config = dict(
    tokenizer='word',
    text_encoder_norm='layernorm',
    init='torch_default',
    beta1=0.9,
    final_lr_fraction=0,
)
Rows from block 6 of the image encoder, named by matrix and row number. Rows with one number belong to one attention dimension. Each number is 128 + 24 x the weight over the matrix's rms, rounded and kept within 0 to 255. All counts start at 0. Numbers have three digits each.
# q: attention query (encoder.blocks.6.attn.q.weight, 320x320), inputs 0-53
# k: attention key (encoder.blocks.6.attn.k.weight, 320x320), inputs 0-53
q.166:127103080101064111123107076140135083154091177115141125105096170118137098102129179128099122135161131158149098123147101141137121138129150126119105189127193101098147
k.166:130096141081130101135159112090138102166193127122126144174098141144119167157135178150143128125147154164074101108177125109164091119149065117148092089089123170126217
q.167:134085139139134134172156090184109097142152121158151098155104130147115142150160111110113127087118148141122100158130119161181107105101095084137123181116094140115135
k.167:097139141107132083114127107156159150118099097149112112148151144104141160147128112125139098117089110135099136147120139104134119102173127121112105141096115092092129
q.168:145116123086102160146141120144112136132124102098108137146089124145097125160144138136160115100115148139140136146137122157138137141125121146107108144091131173128115
k.168:104119135105118099155145130142125137117149148115128095125133118137116110116127166137163166111084126123098118157111091150165106173111070132118091122125092190131107
q.169:147080141124070102175104077175102116124099166110138134100146137135098108132130128114121129169127125110127142090070124170128156095108131112118108133176147153121093
k.169:144159137082090098122159149110139132154163126104162153160110136167121191118133134150133145121142154118115167126164116125140151098145144155129125118083104128086156
q.170:182135127113135167120076172095102094117127114080141141123143064092094166115102076108117093123094106113149107121115164108100124149147113170140157108158165148136078
k.170:089143072132162169097112161129112077161132141113169159168160105113112152104105089079138135127131081120158113102134164107149131107086126162161145142113137103129140
q.171:108134107113112118146091117110108083151117171110169126179119134089184103122141104082153080150164087097161098095164159115166152071133156195153151184117170121121132
k.171:151127156157117062128163101124129115156154134154133149182099136130156160158174104151115121105066148185115108135147141131133130111151106098175155143087109138068173
q.172:107115107104137158137102137135080111086087148090140122116093129087123115078100121141132092158108082071142113091129156103150118104123178163110159174131129105112114
k.172:165152132117152157105146140089103074178130169126137163150114126135113188125152106115152137161141135108132160134137162135073116130099126165124130124086129147070183
q.173:161152081152039116177100098129118094201102136124135120165087108117149118110114134078137059135127073135182087072120154150165142065100160146129103246112139113096160
k.173:117065129128139076082124189101161109117165120219126118184127103158136227136155127110167184120003112160118112187131139124129137132197118138152144134072112106101177
q.174:170169128160111100169148139150115076154106165087158134133108148105116106123099152132163130136142141118152168089123090147097113089130123167106153118128147123114112
k.174:084137113148133103110110154121144095157134091090165142179115112089144171129129102122122137141125094105150133132111164089079094133148119175123192149090153094089154
q.175:115106109110153117171098129146135130113136121078149165136104087090075125145117130120107129092116108101169104104116151094143104122155114155137158170124121164111141
k.175:092125083109172107139095151145118106077098140190134093133123142110167096145130145084141181139092091149156139121103090108188138111140130127118149144122126106171096
q.176:145124125126120149142091131116087129147146132101156174156129076095111105098119080109171107163159121106147139114127167098157123093132122173132143156098137144131144
k.176:162159088108103149101129141104133108120112171135190160172105124111131159099122124104102116123088082120117151093143120095158131107127109130179112082102150114127189
q.177:132147129133120137114106135148104114101116124085162126139114131114119128091113134074111081159113131116112125097112156120164114066128129128141120172106127139134140
k.177:142125126153157118148170145102122146156141164160117126169090117123106190129107140124123106158056136143087160092150155103085152104110121161174136090112107102099193
q.178:148145118109102145134167132171089072130121131152144080100094155105121111122092118147163156146165127088122167133115070152158114121156163127122100126121147112140154
k.178:138144115104097115141119119134116109129154130085146126148105106098111164152110135168137119111136151138113147152134130128136078174140103153090136169141116158117155
q.179:153083171140136134127108154164163116096147074135092110121089080111094151157135110113108136117117116147102104142168101116094125180110098092094125087161075134120141
k.179:092158107174155149158111110171099122102064153081101157124150129103112083084136136115135147167208082142175115115106086129175087164122146131085108135176127118168090
q.180:096134143116135148142129176140148166106121081121105168141125099159127146155144134131111111143117103154141137124150135110097114132117073147109148110119087123118138
k.180:166112101162089145150122149121081106102078139158113102094143111102096085107130175079112146131156073121137147099152123104134136093088111105113130111139155122167112
q.181:148141134138105145114131111086110094137092139157109127120108150120163157121127163112110098127131121109113157106090098149116151130132114123119099109157090110128114
k.181:140178172152103159146116102143122168157138112111162131146089141119121175122083154115149130096165130158121136111143149111115129120107094134150103130116099155105126
q.182:146104141135120143153090096115120102154078094135135143146160094094137146099105112119142105177145150124148130133161133090170117117145108185139151150114128140129145
k.182:130115143156135170125171128131129151165143145156115110161075106125116173154135136131074103115039107136095125080158130149083151101112131136148151109092135079115198
q.183:163118124115136140132137165133138129102154160163087126099113153119108131110131130134127158114133150156090155143146088173137104171137117086106121064156136119130157
k.183:124077129104092104143130077085142114148157106088136124075153112134137100147138149163133117097130134161133133130123152143145091102142084114086138133156112173131091
q.184:171106084127103153146059138148084098121092162113121135102146078134154109091095125121108119131126080124136115082114150144153142098143192149115141152149158124136103
k.184:170126073153126166113117155088140115163144135119140158149127144112102189108113126108113123128075126133143174107127147103146181086097169138149111116070149112151152
q.185:129105138120173162132112143124096184102141139095088162098110139133101100142106113112131116138118094095096143090107147114092157143115144145103135096170091166099077
k.185:149119104125093106153150132146104141152143102096158102085147161146128113174082162126124140132204107116104140098102099170162147136137092139098143140128102121160119
q.186:132100123154111105150163110117147152145134155146126095126135143086136110133110110121112121152117168132111155119079119126103126104168104118131111074152144136113126
k.186:163143169079112096141116111126115155098128110124124106135070134148140118150096149140139146094140124125127165110159119126110099149112111097107160101089106146125130
q.187:106161115104127147128122127116159139120180075147109127157103111157096137127158111159114146115081157146135097127135077117140126151118095127126172136106106187113090
k.187:113176137126126131105109146140140111100107138127109130101185096153094072073147132078137132134118091121177088174101115169171164138127115150112095145193162113177084
q.188:172131112167171124097069176125120120047155142120125136138151088088134124094138117090108116119105099135177114103137146098122107155102147168144132121136097162111067
k.188:115196068131110165150099120154104079160070123133172151140124142103130114116130139091114143147147125107137094157130116095183149108078148144167140165151124118153130
q.189:130121146123116172115147119093084135161109132124103169139147140121113166101135119113098107152128134102115121121157150106127138079160125125169147143117154106081124
k.189:121132154139150132148153146115149128130134105120128114113105132133114169174133189161108121144132115148100145087181163152088139085145138133159113094090093151079156